{
  "bottleneck": "plain",
  "encoder_activation": "gelu",
  "encoder_layers": 8,
  "steps": 7000,
  "warmup_steps": 350
}
Rows from block 6 of the encoder, named by matrix and row number. Rows with one number belong to one neuron. Each number is 128 + 24 x the weight over its row's rms, rounded and kept within 0 to 255. All counts start at 0. Numbers have three digits each. After the name is the row's rms in percent of the matrix's.
# fc1: MLP up (encoder.blocks.6.mlp.fc1.weight, 512x256), inputs 0-255
# fc2: MLP down (encoder.blocks.6.mlp.fc2.weight, 256x512, transposed), outputs 0-255
fc1.481 075:121094125121112148102131157131110153102127149082161150116175082097127162122087133175141141133123094136107110135146149106148151105110188119123151079077098172107143121139123138118131132123128125156097157137140127120097109131106132107140079140103154179136108121163125134137145171109089133165101120159117152133168163101119086119167122140168091162143090073125140140110103137139146121116149164113122168168159118147141112112122146130103107128128154134109160107140124131151109088109085130100133093090129109134111126109173124113116086151114145136157134094130070098119161148138086126108135095116123132109156118153089121075139136144135096185123120139127125118153084124150115153130138125147143116100124124163140119101120137128120102115077096166108136179130125138155158128145112087
fc1.482 078:148165123139124143117095108120097119116130110115149150097140100142138173134171084132139126123152135166143174108136139126154172108087157125139120095121100131148066168146120100119100128125108118119154145164121088166128115141149106184112137117143152125113133114145129127083133143112131187164148117118107121135099131139099107145140115143159117125145129086089142175140092133122104151167082109148106154153092102150134103109108149132122148171172088129107130129146088083119107144113163135108091095125107148114094162131186134120141143095140133118144122124093149092166105123113147159133116115115128101126179125126122120121110161137134109088138170138124091137127137149164122137148158139102149142135132137147133145102122120094165092115128085101069138107131090116135139081187163160
fc1.483 073:132113136129105138178116170063120126138112157179149119136150150120155120110135166128130149121146183093151097100135129154120134119091168092141170097128139121129131136176154134118124115113127130115086109147128135099130085138158144132099152120096142155119132143112133180135077124123128128164095147127134138167147131149146156086144160163102126138111126108148108109112135123108175179140109109128125113148098132162112108121119133130142134094096102066118138098122094156113138122168119150114073121140102124143164132121146136142110165104165134128167136125101118132166119097106152108119104162121144118146118096121123145123172167095132100126173089149140128088136108114128079113115127144147121085104089107181119094117135114158088131150127132156117179183094141119169140157141104122
fc1.484 093:137182106146165158155116110124150116081116064125100068143162167151110106138136141143153149124133167136135157128140117126109160125153115140102099119155122157144128107132130153108144130131117124125135117127096146112156132171119169149131119075132105082126111147119108198127115151068081104176144118161086129148121128128136127116125117107103130135116118167130117151111135153096159108113149077102127128177107123133088158150118130157137167121143105102146143061148122121122161168119116125105099138151088173125122160092103136117118101137114125128145141150150155195132129158123133146114169096123173101134141097122143112120178137115145143109116086086090138145154142135112091148147120109127139137110157120142116083074133135136149136149139128134091158113112120140134165151144145121
fc1.485 078:128080161157154129152107090131123166109102108082114135142135081117095135138140107100096144106143164145129154125094126138129136094130097117122167140111121147165116116126130139111151131121104139106105141112101124093093140162135143132138145128119115160119105140134085147096113109169110160110133142156139147143148104093129114124151126102115111143155165102126135163113071128088126084114115090117096120139131132140128131094114142105146148115102121121123124104174128157111142110118091162110098110096145136156056099105102101163122146146159112103170130143152124151086161098148164155078146121094123096155178080135166110141118166108118120081159151166139133114118101113104100120087119138145119140163149137164107115128148122149150147152141089162175154117102140137120171165132148180
fc1.486 111:115142147150166148082109136115126132141105156150121216091101125119133089103073088142133126155107120136089147120140126155114141093126088122083141160111119145128136120157127121097130127152156101170113122105079094153126132197126136112135149076158118150118165128146125141147152102165177131156163162117125128114135164117085175094106116117143153108133174057152119114129115131146114105108105117135136112124115134073102109102153156132097106139149122135115120140150162092136126084145155101115147110168114116148123119112117121135108126120132148125166126164136152125133146091120157158117125119098102127120113102118155084107112165129122124130160133147136136126091141129128172129061107146180141125139142121119145087135134108107092123122124130149119179127111175156130140158155130126
fc1.487 124:158130113122154152129138177138129122104092092109139066100148127121128143118147151131116122118152153142132141139123119110123183105118111103168114116131094112142120119154170129129147138140147185115104107164135143126185144145118071147112142162082128086096124077117125138122138156068112112159134125139142128188119127141164148110138150101151112139124140121122139162143146107154139160114122119079129152143104105127127105147113125123147140140083111162124157123145077101153097162145114132112062170125117131144109143123122050085124124169118092097150138156162094163124148105150119151111112130151151146180149118122133148149128154118147087131135145100088116161135108174116078144138139128144141104139103136128141135120125131130178131141114127103097103123105089124178143110137113165
fc1.488 086:101142134105146124140091061143151112113085107105115103107157084108117119129154152104130106114104132166141193122144147142135136115164096146118163108078088152156165126154106138152087096099150134123117132134128164135120122177129084104100102104110131106173100127151094167131123093124093122148114183112109118125105091156127154115120127142128163130182146137124103122112114098155110106157138116106082091158158134141139117133149132094075102147109078145120150110173111105165099146109111145096085138137104124119140129143172123108112141106136146102148141106132094148140131117118155147085095099118168085132139140126175124142122139115108101170144131160156154109119118142152111164127133110105131120133140132190106150100117118157144127115128116129151164113103143151125137166103151156
fc1.489 077:156113121145101131120155116105101090062128107130154126086134133116151134116106092128123130144066146125111154145134140146150100109156142161138162160125138120122106146173114154164116158086142170120104127100122128120120133193158102114114143085104111127131113109149112107118160144129065159121150125129141133163171186094134126078121115138146123151136137127112163125116105148109115108092103131108095112094144114151127127131149159122106115149172171115125099108163074105115163130145075137130083116124114147130161124135166099112107127076143150118125111136128112128121178117124128110087133087136128113145150144106146115152093154157139118075116151117134163134175150128180121139114155179141146116116076140106131106105133119124101115165129124132128156151105161133133168114138174153
fc1.490 082:125137142127126119173125123124126149130079115124149078159149142110148119147098130149163124112123124152132127145106115080158127127117109120122107083127078141165117131131127146120158161158076168140131092152128151126138144158157087088146106128125099128138126124128123116186124137134081123136114146125100101137143090111148093116140115137113126132138135129151100125157148103155124104083106135137105128168130131143099136160150099137108148119107134139143119115112110107120152154195106165091107092139121103150122100109121103130153116153170170141158134160129049129129140102090178132062149182114121108154139122134091141125122128125157137081128126117140133100095127164130182168136146125164166118098123153157132152139094153169150166089130138152125166114167137118158131069131126118
fc1.491 119:091128176124190131124107143132128143113126051143151210146125131122135136108106092119140117143137115125119143112139129151122123071152110147135163142140133142132096120133084141126153106116140135175103153137125125129126123192112176102119132042112131139134154152104127125167117105137139108152114107098108137113122177128127144151133105139092135118131132025107097167156132116137135108096130115111116120119135147097101099114132157141129179151135125125159145125139172103114139136128127119132156122168101158115119084116136159133140111098127140122146120139142135113138133107127107118151162078132118130149123134108130113101138159155092129091123130122143161117104099142141126150058111150155136087130102133122111125138168123161110107114138089132094141109115117138073171167130100117
fc1.492 112:147181071111126132142095098103154152137135117107126127121131155125162134151128138124134135075152142095106155088127132122118134093102126076131129135081135121133111149146083147140141132117137097108174110091119157153167156156151119132138122114138132093182162102116146138115121090117138144138151150161138159129118120089130122131159113133130132162135118119136152128049164128127126168098114140121127127117140090164122123122128175118111146144109104142128153097113116149133128169126149163123100142125108155145148126097158069107112134149084152107120116117096131169135170123119098140130132070134140133082166145134141119132169134145136128106128079122130076124143158063132124138156174098131092126145160133159150103145091110119091188131102102126161183113141150100155126139131134095
fc1.493 115:129132089137161157124141116125129121117136111109138098124170147112128121132159153120158127136172129168133144098136120141130167114123135091157132095142107112139119129127153122124165141124133102083153119149116118128148120118156148142121114159137136101076062134113149189101160152122144126177123135124114130128143157148135125121118140121147105141116127079122133163122156085132182109093126124178140088095124098099165142132097164126103148161137106158134123103142110104120136072079153147121101113123131151122103156107156133083099114138082130114153107128077134106152146103143137172136086074156162120148145124128114127143122149093135137094120152108135124165137150175139100132134156093131103159136129134149099111135176103148203140072110144145097085161154107127159132109153089135
fc1.494 114:160114161157149168112146159113119117111142138128135110123102128132141159147085158132149117132108119144118142116160105158119184130097089110120162150150143129173120131136127141128119122132145114144135138125137137117128090163139134127112097127118116125135143074133138114135104115150157128137129196171138135114166153108104120132176109116120098126066130066155139158118102122117151119073163139118161131161143134145119104091121097146125126105111159120158129059107100127134141092123123139111113068151115125132138104124150123105143129122166108140097129184132133178122162148140140109110130101145155120154138151140079147102120129146147122151144132188132142114137117106147101140165140151148116092113112136123178146133103142132124100116141095128161206135063110149122144107126111047
fc1.495 131:107115124142131157143105171100152119090113118096114111182142154120150109115136127059156141144115134160136135122107145143113151115113161148110140131098165130112112091134092133131136142119140106139165106100122108140168080161128106145133074133100081087160130141086101132127097105113099196069079102138134112133118131122140124096138146069118089156127096094143085143132133150127143101127097112130122129157174143157127136135149131165124142108155163114136122138134115142086127147096106120120116117140106104150114132083166156145111116167132139134127119176118137116166098143104112153156135121120188113146128116156087175136140093136133134078109089114156151119147156122147100144205101138109140124131134122107098155101130152149116106077137142130122116128110142143137125117132104098
fc1.496 093:115111131131156176135114118063109121139094118125130123159130131162130134170113113124130136137141102130148143124110141131166209120109118103102089101134168145168091150155117146173121135138110116110131117140117151136131118153114069105111123113095083115134119145114147109136124147163110162139128144128128156110124118137148095157147119131121131192118084092136160115120114115107120133158121152122147136110087137174123110107106129136141115099058141113134159127147135094156124121066134113145082136128137103162152111116158139178138144118149104083129112166126090097139124156125121111122105134124202091117162119126104111129135113077115157141123140143133129139137151161160134160157125125133170121148118162185104127125065136139144109084090119135124129128094097108188125101142120121
fc1.497 079:142088153116155105125144122091153140114156149110133144111164149094121143154144109168140117170127099147170150107098144092116178129086108124096155179119112097134142116155135104111117169118134092146144117147108130139128106115119119112105105128104140146094169079117142140157127142118120136113144165135141140166160142094131114130101125112097130149143149140164190181084118100105119117099117111117168127145168110118126088141160162138083120120139085116089120126123132142072072126164156108097151091156099162134090092107152144154096150103135136087156120097121146126138130121109125137100154102108147104139130150152131155103095134162143132115127163165121117093125155106157147152130140143163106140149194144130131087135099104109169124144162153114129126113146135111148155168139147136
fc1.498 114:101100120122133181099108153134108138125135113180135125126107150106140109152135158145137127142122146111103114116148112121125183099093158113125143115131132170139117124120158097105151083143091095103129113121100133105146123145139095123142148115180146121107175130140167206095123165087146108134148164119148092108120145114178139111137116138145139133123129087141138092156133162171192128135179120169133152099116134156109070144118168147109160123124088140114132150145128133152121109098142092130094113128125151168141146095154087125124130117109131135151115147078157124129128130111117130140147094151165143121156110112122167137143124134098138104139144150159109106114143166141124142128164134119081126141124120162112099139159107163173146109121092150086066083157136110138155123162137092
fc1.499 073:128151145135174145115080145133108158130083116145106153141189129146155114132126099116116109117136120130143161078146126165132163173116131104163128097127109120179114097143138154112162160106101122118113122134137124101113146141112157119115129147127085159119164144127172120090146155111116100133087120076175135120167146165120058090160124149150114131110143104168146146095107121111168157087105085138137150128144131158102135152083157107101146156174111125134111088141103139135091128121142110136087115126109106159152104106141121124121152122124178112098107102114124157130102103106085136128128115121107111108117139192126148155115135120112107134156129105105136131133116152143112158139106110139154115156131141135099146077131092132180096096116144154111116164123176138179156142118142120
fc1.500 079:137099150141121094114157186089116144100150115134135205107160138144142166159121099149188139150124104116122118139113118140117131097111146151095129131078134137121090109139094165126148132145134137170101120144119110111091107171152146112139139142107119140095136073159162172138136121126117114139157146092146112115136172103136104143134146138146122145116121079124113108109111128113123139109139120148134120155136162136065104096136079095127119161169093103133065131145144108115156097126152133097143069115095140172177133104155116119154150165124148126131123109120111112127113110100152127121143140111124168122146160110105154091146162144118058126087118115071132120127100144115132139120152114152172106153105116121144139082104142116123135117129142140145165109116118143171151148145146155
fc1.501 128:162132122132142131174120140146126127119141128146128047155111140116111118145122156134107124084132141130124143128120118104129115125088118114131103116113168129166114095115153179130133108125145065112158099134101163099169108134139100107137085194122121111138129105098151077135090116072139128161114094120143115133166133115163108144137089152112102157140109116135105120122137150165142140125139134116118121136141120178172122161113120128125165150095112135123149083129090139137119130091127121129074093116126096143128142160105106129112127124129148095137118158093129125159132129141139140140141159123163165133126117134061164123163107138117126100118093108151118134144120097155039143218097112122103095149128161093114088137137115148109120128145146150126157124151157146138148138117104126
fc1.502 076:102131130094158154088092120084123155128095122134121120179140087155135173125106105178138086141115086122122172117124091113181148129122121114153110121139107110136137114132131118190111108096095106162153118143132145137134136161143121135150130123141141146122147131183079128071117132130115105134104135109120116132157129121114157086142113103112166140191166148154140103087135131121076143094121139141125120158150157107140098136119162110117132140145137124156145121161096140122109123116135120077085126128113165113149097107117125132130087144165134102107077135108120154154157123092144142142140140146165112092112130105140150166141118148119136144133139184148148121114155136159158156104065125138106126155157107182126108130147102140111099120134156145177178115156087152116115140122106157
fc1.503 136:108117127105128140151122108087121136071138105157127136122164146122109125144085137136138124168118169153113115120116143155130077104104136097113155120106126136164124143122124149122159071088103104144138132076104055130106117147132159114161108066093142120161136149115148145105125168095144146097142200109118153130099170156085083138171110153108107139121133130151129120099114160094137117107123109120154111141150147172127127104104094121100120120140107129124132108130145111105149163162130123130105093115117120146151138118155191131124139121111121137101106157136110090135156150101129130133128125151154073166135169151137171154120161137130156130133156155121088114149109107178109130180098102131130092130154152110115108111137131094114127103117091120118145135159137141108137081169123163
fc1.504 163:113110137116131126126119107091112150105097092124138169099076108121145110133089082112095139110091117123123132122116165124141119134124109108113122144125145142177149143175065124116085157100146168120158122158113133147072111149153121114136132131130086157107123193126128138160084112104136168188122117131153122176159127118143098112154158117103139155140140079146102126120151118149107098104095124159168092123151141150193123154114118132084102140138128130116129155147135135133132101169106106125113135123109093135150101107172143136124120105123126125144094156113078121125053129097147148102103122102125113138170153136143127108106137135119117104146116112183164136103130107139137144088099175124134158160125125181112157125152120119121111099128135122154163124127126136167148157144128159
fc1.505 126:177139112148161157187116174125118131127096076092124108130165127116142107163135150138128137091115119179127158140151180136145150126140137147144117144115133136135149109120135193112080124131083082157121067119091133124138090128128145123135130168123127102106126167088107149149115140147131183114105131144162113132169122096142146155125145118101109177191108102108078142138136107166185109135109127150138126114133130139187119144168134143127151152153164129164110123137118124087145147143106136115088147132110149128110107126123139145083132134150146101127117137120120153121124116123111160139117093145101122175120138125107147131111133118116129131119084105100080126146141109144088130145093132148159145124148111121133110134157147186128124107124108136080139159100140125112146109068114178
fc1.506 123:152137160122150148112125163111104118134122087115130166072143125115137114117179125139140116136128147166136155128126125128102092109158134138160139089149099107123106128133139148123106109151145097153145107123095125138141142171139169108173120069084132139138132111109112163139148134130128107178160104144147119082112126134118129105162154133104089147151111103149151157122156099120119103101068127177083168098139133133110154136123147121126133117108123124137149123175136129136144117133119120107154146174133142147155057106126120143110131102130125093170121144151096133131127114087144164128120076141124139146176125147173077084128121113116120076139112125082119130150138130105133114048110140185132154158140117140147148095173132135135118065149136129091130097139125156135129143138154148
fc1.507 083:152129147098152146118101154086103149155141116138085114110131153106145126172151149171140123147126139110125118117154142087107128099113090165092157117133131183118091133121100135111148134118106143162127117118144145133133102115151148080102107101051097135113151093084121176092144176157095122099104120084081131110143109099137118120140145115128145105177133118084120162163124141087136100092122138144128148138146148156102120138116116146095166124152149187168139132139078148142155141147119124136118157151127151130146136118125115151123113133108160154135137168131108177155120129146164152141122147090147098156148104152113129105109108123127097105135120110116085103152091108094121096151133157128103144142113112115146085071124121092113144078087107125123125149088086132144143126116124104
fc2.481 055:143138106126087172163069138143147156152130115126157149136117151120124142147147143101135140148137167159110145152133136133112126000121132132104119157134123124132095162165128092157152144126135131102147148165103109162149130109143113144101119105107109070152114117117095121145174118168144087099103125140120112130118112118117149110072163125079162084108110208115095135130132120104152152152143099142119162122130141143132102114129115142118150153098145160153102110087101122152123148095156113138139127130096144120128139144128127143119153162156116130121164100133177119124137135115114108128115176165119135113110096115109136132141094105127112166130144120135161161120133127117134119124135102121089110107135128122123133084128146148147094154135182116140144106149089133163179144116116147
fc2.482 074:141101132170095129120110147159151122118137153105142122114141117105142150139153176113167152164142113114119116123110119118141124006159136114160108098141095123106119120102168121164173157136111154134096136150122148134127121110134122140126124114117140118110117120095161137086137159118172070133104108093153145110135115125143144124112168100085126118126114205093163156126140111138164134126137149126130130125118141121104134122105134109115127137162119149114095081115111146137142134108171121163183128118081114111126102116086118155127136121139114166169139068142147145139179116139104103180106157130128125140083111100117154125159150105105159194124099131146154152101123162121156134114192098109163116107112127133121113127134131126122107154124135115149104107137149145107113121127117123
fc2.483 052:103162119129095141092147109146125124102122118151119205145118161130119130153157100155100111156131106138095170158141142156148107187106107151112101189116141119111094137113123088101187149160118128106118126122151098144122130124144128121151106151106138119136064092171132088137131130130136131103120121152120121179093108116081139124127146108133137124166125131120162133070131121123090125154124127104162152176130135130103137152143178132096109127136140102171124147115129146147166101105094111084136127128156158160093111112191095097141118168082135103126127101165110086128140156138129126154130112111137167154103164122110113124109159153124133144129113110112146151114144150122157103107113150127073175115162112113142109090125111120142081103133149118114112145148109137112171146121121110
fc2.484 079:126142127112135120104170128149110132134106132140101120113156126134102114083141139136116114145136139115135094120129115152132110236135102132130135156152167166110125111099148131083133141126106096138138132114135117088125134101110166170152101139130151104112140096116099158130127129131097156146133157141152136099096129144107106135159112128161122144127168141134125121108145123140116114132124095071101119163165113086138168110158132148142142102118134124142146092172182141074133143175121142123097123117135116135134147127113138093112113116099121054118152138102134201138144152139128143082163158105119107145129133078156085132141113159152108117110128125101108128174135092113134140160117150105155153132134120098109100191117137144085149137165074131105126115111131130111130099093084091
fc2.485 055:110119100107135171109146114090119161091141111129132148113133104159115089128079117124116120149116135099131070157146114108124118139098113153114120111152110160105141114117128155105126125134110097155131152099167142134140118111126118119116129137152130131138135162173137114139100156080146124187123143155101142151096155149136114135114150149123160145120171115104081112153169118134100153122091137076132128138162104142119116124148116161146088094157152117165137164177171120092146108172132134070112129150082120127134138128127093109111101145097158117104104155150098193140095125111111136062113133091143123125121159152132123093155094141102131095105131152160124138133165147114146141151119163075173150081149111149148145158145131140144147143142129128110149101109141141160177115122094091
fc2.486 116:141126103114168201136115123125102138117105114122123072116150124125135128125121157120136122103115144152152123114121130121125118000130115134140104126114128135125148127131138159132095137112108117126128126111100131123123113151140122135124137153126106154129136127090114131140119135120127166133126111140114136134143118139156100124168122120123098131134127100166109117134133129101138132058123132120153101152130116176165124133147109133117135130124121173128170130141116112142131137154112119118111118104060132119146125126137137147117150135134134075106134145127106146121109098092128131108124150123150094102164128152121140154156092131125139092136113132142106126164132127114116165154131122186152129122105139111123085128101150141145127113129143124147141124115111171131225107112134131
fc2.487 115:091164159134117115106133162118123135155070135107123128106122152140129149113159087132119129093136106121145135112117087144138162111171128122137127161159113122122124133148147075136139138154169195105138160180136136140145160101116109125100150144111158149131149092144114161123155110123111100154125134117152134081122116136150136134127113105174137090143123115115156119167097107191129122132113128112106151126124091086081141114111113128165127126103139136098127065082130140128117093109141105156151147143125103117120143138090114121115144112161127160138147164162116161092091161141133101089149183105109114139137134107203104144107167133141123153112154123128189130103127096104138118125129150098172137131111135147148155152132124155115103145130133107121118116069075091124115135124110079
fc2.488 080:124155123101152113122155076083123134144095095142116161150101113150139109136114134104114111117133131103118069141145148119136112192148107133053123125121121143145171117117108127115150147118111175165109165092150144121103110162127094106105139148210133130104142139144164131147093134111123126169132113130152151121116157124131103121123175122149165135130151091136129111069174136133092134093087145103120135090144112135153132154132107150130097111138125130143155131191181132091144103150115132111101125138108104122144121109132098128120121099104130105148121140143153143144111119137113146105174138087131109114137147132153078108125103163127128106132147111189131100138161122123121158119162173175169163107146104135136166141157123129114103153083103111147159113119167160133163137136132127
fc2.489 051:132119127097151144117112117061107135116114137150131173118083138135131132129101165157095084108167154142133085172150130121139146133124123084066121081124138148137098099094155128089125113114108075150128144117127112106094114112119123100129105115121135119131157082144106146113103136153124113141114140104161135137089121138102097088138155105109178131152156121133152124098170115106105146099086124122149115125161125150138107147131120131100133088093127108168146097162160132103126164156112115088079145163077134140150113074117156145102120142092134070170121142158123127144101118114110130110149147098124128119140140110133118092151111133124090112139135144138090138134148114121110176129097135132147171115112121142143161127129148143149131105102146116138143099089121159157203138078157109
fc2.490 075:095151142105115127109140114088130140110102125130129165143115130152131128106114107143089113111151138150134105183161153165147159215127142141087121143113161145140118124140091101089134110175144150119122151106128113106133123144134097095118135146102138129101151115188127110125119111142129153129145149146135131165112127123146136108095107159141146111158137044126127135094128141116093169141109153142149130128134111138129117141143121154129070126102117086161134099141149113115123138088093124107100143144127104158124120114171107138134122119108117059155107153126111099133102149121111133100151121129117123161150151134147130113126161150132110050152149119110154099116107096159124147099060174156108142109136113137134139096142123123131100147107175147133172104092122120098187182110135151
fc2.491 143:147134092104156186132129146126090138108127124128115119110127122121131116124118140126141122096115119131142108101141119111143115000132086144152131150139149120126155119117132138119092110099115136137147106106117139119115138189130135127123128126149151139138150167116095161129131110105136140130132144146115134128123134151128112139151132110209124139128141052171092106156127128124129126078111128125128116132122101123150107126145116127128117134137117174126144153181133135130107133178134124097140123106036092139157152133122132122113135125141133109112133126108114158150123109108155136107111126116118110149134131158101123130150104139155115133126120109117120131176125099117120156160148127209157121134120125123109137146110135120120188115142104137144127130117155152146196128118150135
fc2.492 114:134136128138144150125131116167126128193147147134141146121125105106143118142182136100124146163088107120108119106127127129118091044167087120140119135161111129136122142113132133128139118120107090128109134098146117122117132128114183111118119107199126121176139123070166148154124099099146142184126124142109116105161155115119147137159115099153156159110129174167119089084119147108100092118129098099126129126114132122157123130111118111113184096151106160137151178155117122118150112165146113141177085078116121108153130113108075114124113143162119139102152100120156175160136112116126159133119119141127140086120119108148113163113102148112155130110089136117115129152127124119092139181187115118147105154135138104127098158121141113151170135155082123156129152118169135116129127139148105
fc2.493 117:111125130168131142108115155147120124123137161086130138106138132100142168127164112113155151126118128121113163096104123146121148042130160126158124118120106099101115141129109116180142143135143094117125100169116132167107135111124156165118133083123127129130141124107137162089140142121141123115122129092168122082143136111153178156118140119148109120109095170130115107135106113167160125141104111168103147089095124115088132087084161100117154135166140180104104128106080136150129101093158137170129114136110144121122138128104141132110126115157129160152109088066131088161139124119128148209103093130127141151113106124133151113138115106135122182101105160159139161104136141110181124105186088124127140120119129150142111145135126131116148114105136114122069141135126121159112098168153099
fc2.494 121:140123115106126199113122171134094141142137134142129133162129121107134125146067142111107122135134124144130147137131126118135129054121122102120138181152116148175128120165173119125152140119123125153152154150083129133120143180123163094123108124111119155168153145155101142147123116194139141125105158166138134128130138109108131114131111110163139113117144051119132116156104130087136079123166093100137111164156110138108114128155136156129154149116146138125172141125133112140140087139121103119124097122056141137129114126136177122134122137160106109129150147145162137094119110094128113103137172115140132089137127117106133164127109104132091109108146139115133108154114108124116148140095148186128091162119143062145136130126142105144132104107109135101124129129074111142199128116116056
fc2.495 129:118104160118083174146163136125098116120149148152117139121128128138134121123090128147110105095130125098142118100131129121148114119088149101093136147120176140155132126153147137085132136099157105158117129072127140132121158111139157105141090102100170144161123144153087100150121107134106112113163140130117149142128135066107141142138074146139114120095163088170182161108133116125118086112151127118131139168153146111164144111126107112099152144153115160096158102143143140126116161156121142101135108153085111151144141129129191125161120095130115123115151119138141090138180135103133166111180132137140197122138145124108145112104129162139104134152118126113114103110105133149082132123114156161089108130121143070140120146131091062091155119178078139123096123161110126102147118148132127
fc2.496 075:122149138143141130125127074144139129104102158118153120177100165132133159146113143113118139159135129161140153170122158114134132064144131127100122142145124114161131129131103106156150133138130183115118140174118114166114124123122101095095143161143125091064082126154118105113139104160152126166140152146136148121131125123139172118097151151137151075115098098088082144133123134114136124192136143150121129139114126157120150104134128120157087155106141117132125115085116125143138104109126110143175099086108103104122140121158146134141144121130114142126091101078152090124149142111109099134109139095100122154117088122104116117153091098110129143119194134169187122122117083123127132114129096169099105117113119145131178074164112144140125140091170152175167113166150111137113163129112121
fc2.497 052:160138114122095145138123155112122139113120113152125141151107136148130135104065137084142119104167156140118120138103123123137117057140133109096122093120104139139091129151102144181118138132143137144164084080114126133155096114120132132093145135072119143112153122152140159100123161126126145203127125109103137134107151104136117089118104157143135086110119149111111137111162133076135143135149150152152153076160141164118109177147088133120149142107147133133134130138107110166134152144148096175059151132058158139118142132141148167136132152127147165113137151186121130128128134132104117104109169147139149062139130133115154125115138119128126097117104160157083136100150118144102128156099118114117106144134154117133146125157136135123095152110159131116158126154086137123191098087136124
fc2.498 114:114117126136115163135144179191092135155137154117113147141145105113139139145167111153148161102101123134140184139106130174122108016149136125170111120145090110112126137167118160178138108116139113140100131144125118143120128145138153146115120129178097164176139138096154123133112137121140153105125103100132141105186122117126161164159081090124092164131088116170100103157115139138133123078125120133109107131085118133131126121118141111126146132171107164105146138112116127111127110109120140102121100105097114130135133155134105173125149128170138113097127096112137099147108112092125140143096129116119109121119103176127153163132118104110131123111123147139123113131107107118158104084140097147106123166116127145143088147090141116078154132127108112125139130118164148127147115200180125
fc2.499 057:083132131132080086139132142162138108101128132143119122101135175083117155138181134142129159159140084110095128146128160126155120201100127108112133139140102141113094138113155125161152142146170122120113140148143075149115135130122103169153143105137147077124078094123151132137124111134154090143140112131134132124120082089132161126087178088091122112084117163127156135085145092172120123149128129148134170141149146092109145119096126101105147081107115133126134103098133131111160110107136136130139116156184113158100126119162105133143105136101104145145136159138139083153184158099080125147153127124134145122072125120104109131113166124147135170144099125137186143123111118141127145110173117122082124098132125138149118097140108159140107160116134093132136104119111097100121149143125136
fc2.500 064:146124142146113176124110120127116146151137139134138109094142124118152130103131134087147104118095143162130116132124130120120147000130141114144135111124111131124128120143155100129132132119115114118134094133126154168143102130141110101124136082084115141138086168122103114102158156144120166088115104164137097137133140134103115075140162100121099082123122135163138175161130116101117132124115138121150127130142137144128104133156146132098139140128153121157119114102086147137112155089145122119124158127026171116126148142129174142121146143127153080126115113184134110130133135121147176149111127124158145130132113134134195134145143122116169147154115143116127119103127129167143113158130096126070140136131126157127133102130155123144119115124130130126124098157086163132215114141111160
fc2.501 137:109118121123075110144185210145112144126141146135106151144132143141120156097132132132113132108148127105128140142153137161141126186111135116108127163157169149139121120139133119108144098149145105136111144092085122121148155102117155089120111116159134135174176132137098104177125083138100108132130160121142117110139101088140145155131071118145099173110130121170142111118102151102108086130163136135137128148119128132141110110129104143087166147106137117120124143112121161145110157094118132136108106129152125136119152150122140155168132131164104120075179115134134077145151137133113118113164174160115185131134131098085147142130123137161098126118095125107120091109092126132102119150083141125089077110127120069146099162091123066099127136187122122123140118104122105125130131139156132
fc2.502 054:110130111128112124106151102121116111122122108151115144121109151147152111136098145087121126143156138130101099181112177121146117174117127097047169116107122120144132149134097159126149152131145150127119147095144108142117133135127105131114150141154121123105139086130173114139072135082178109183137165136178150152093110099128097095106141179136116153151128122101141147097156108145123150110094152122136120087132119164162146142112107114078095113103127108159148123157144112148138110142132135106087134129106097119115103097145093139124131130103145140197141133141130145137127138121130133096123099089126143139130112112132105105139114137131121118111127140219146114107145067097095122112153137125137119079116120098176129084117135138148114146074146103145152088081155134163153128139138138
fc2.503 130:125164156101097166157122121158123115162147134115098137137098105116157120157135101123104174089130097104138145123104137109142130104126139137146131146150123102151126124178153125166109094146127148117112144201128194102147151152106086118135110159182120150176154136116151121147130129159149092136137107106165145135163097119166139162133121100139178102115125097112125122166103160140127123141139117146086162115105117088097140130129138113157156123107116132106159167062090127124122120090100140091169151130120121156152059151126131117136156119177115149149133119097135132082077113107136095154119129153099125106128113130110123126094074114111121118124156131150159145109107145151166108105115116139158118146139139121136134153109108134169131147124156140114138147140086082154124172120123094
fc2.504 201:155121104151114125119128184129126116142196150135115094128141132137113140144146161140140155146152130127134139086126070113142108098126182123168138117144112109106080130110185139119144108132121089120133115162112100115162146107106175137141123086077137103149144120111143145098151140142119099124137123130131126105114139142112148154121121117162113119075118175131164132168113170096159119150191104116110145147109125107067142105105150120142153157127138149101128114093078118136115138110133140125142120131137151138114140114111156127147146132133123165102153110111160144128169144136128118195128105163137127123143122123092144151124120110135136124114103135086099123115103162126125130192158095099132098151117127077116104143128127108153137135139127140096065133160066115125101102140135053
fc2.505 127:105149176106099142187164085098115113115152132148108123100120142133118105119065078141112127095115103083138110072106140158136120070106142142120147152107135117132185144125111131108104106123140127141109142089159136132116146068154140161157098128114157166116101135145131121148130121096145142084153097104112144149139123104138134169114137152106132142131162084132094139107098125139107125130131150143125131090140128109178143121103108091128128120184104160103160152147172132159134142151133153114107151152103119171126112149120138102142125115135130201096152140141110087123108180113153169118146113140113134113094147139136121105094171139106135155138079149121102135136132176124130125065120155108115126134142145105137129150108089124126124134139103126103124154103138118117113113118123194
fc2.506 140:155146150134163160108113090100107117115130111109135098111137136136131120115187138111151133155134145135150104122126081061135128079149130125125147051093128137102097128082091132117140169123128128124165106127142136130133140178140121139123120102132139038098126112088097154106119130081119130116129122141135116084123163170104149112151124147159149132123113071147123134120158125153127113088118144134114129108145134130126142145132146128098124123100134147138144115174131139100136162130118120107144123131084116130137142108133152130109129119095116103148100127112107173149187122114117149172124103110160115204166130145166135101135087136144151123150141113128125138110145126152149134150144128141183171148108127141091139119188140127116165108122103124173065113156135142131175099149132112
fc2.507 062:166098124119119142131088115136129135121125160127111138114130136146096135077090089157173117114123131171129139101146101107126124092117124092139128114088148130102117151138164100126100128141137104151139119125136111109164117105129118144186110134047140123111092134142088105115142171143108151075140153151101103145082120181092086109154109161122084121089158125136166164167139119093127155131123117089122133146145131104098136093173086130122146111123162120134111130131147140121136150161152118120149156132109139143132140145126147107115152148092125083142116134140102106109169136148122118090102126149121147123136105123123167120162142160120124110112152117056124137131114122136099115132070115095091151145137139125122134094138154146134162106180121108113143119210133151087147109138126168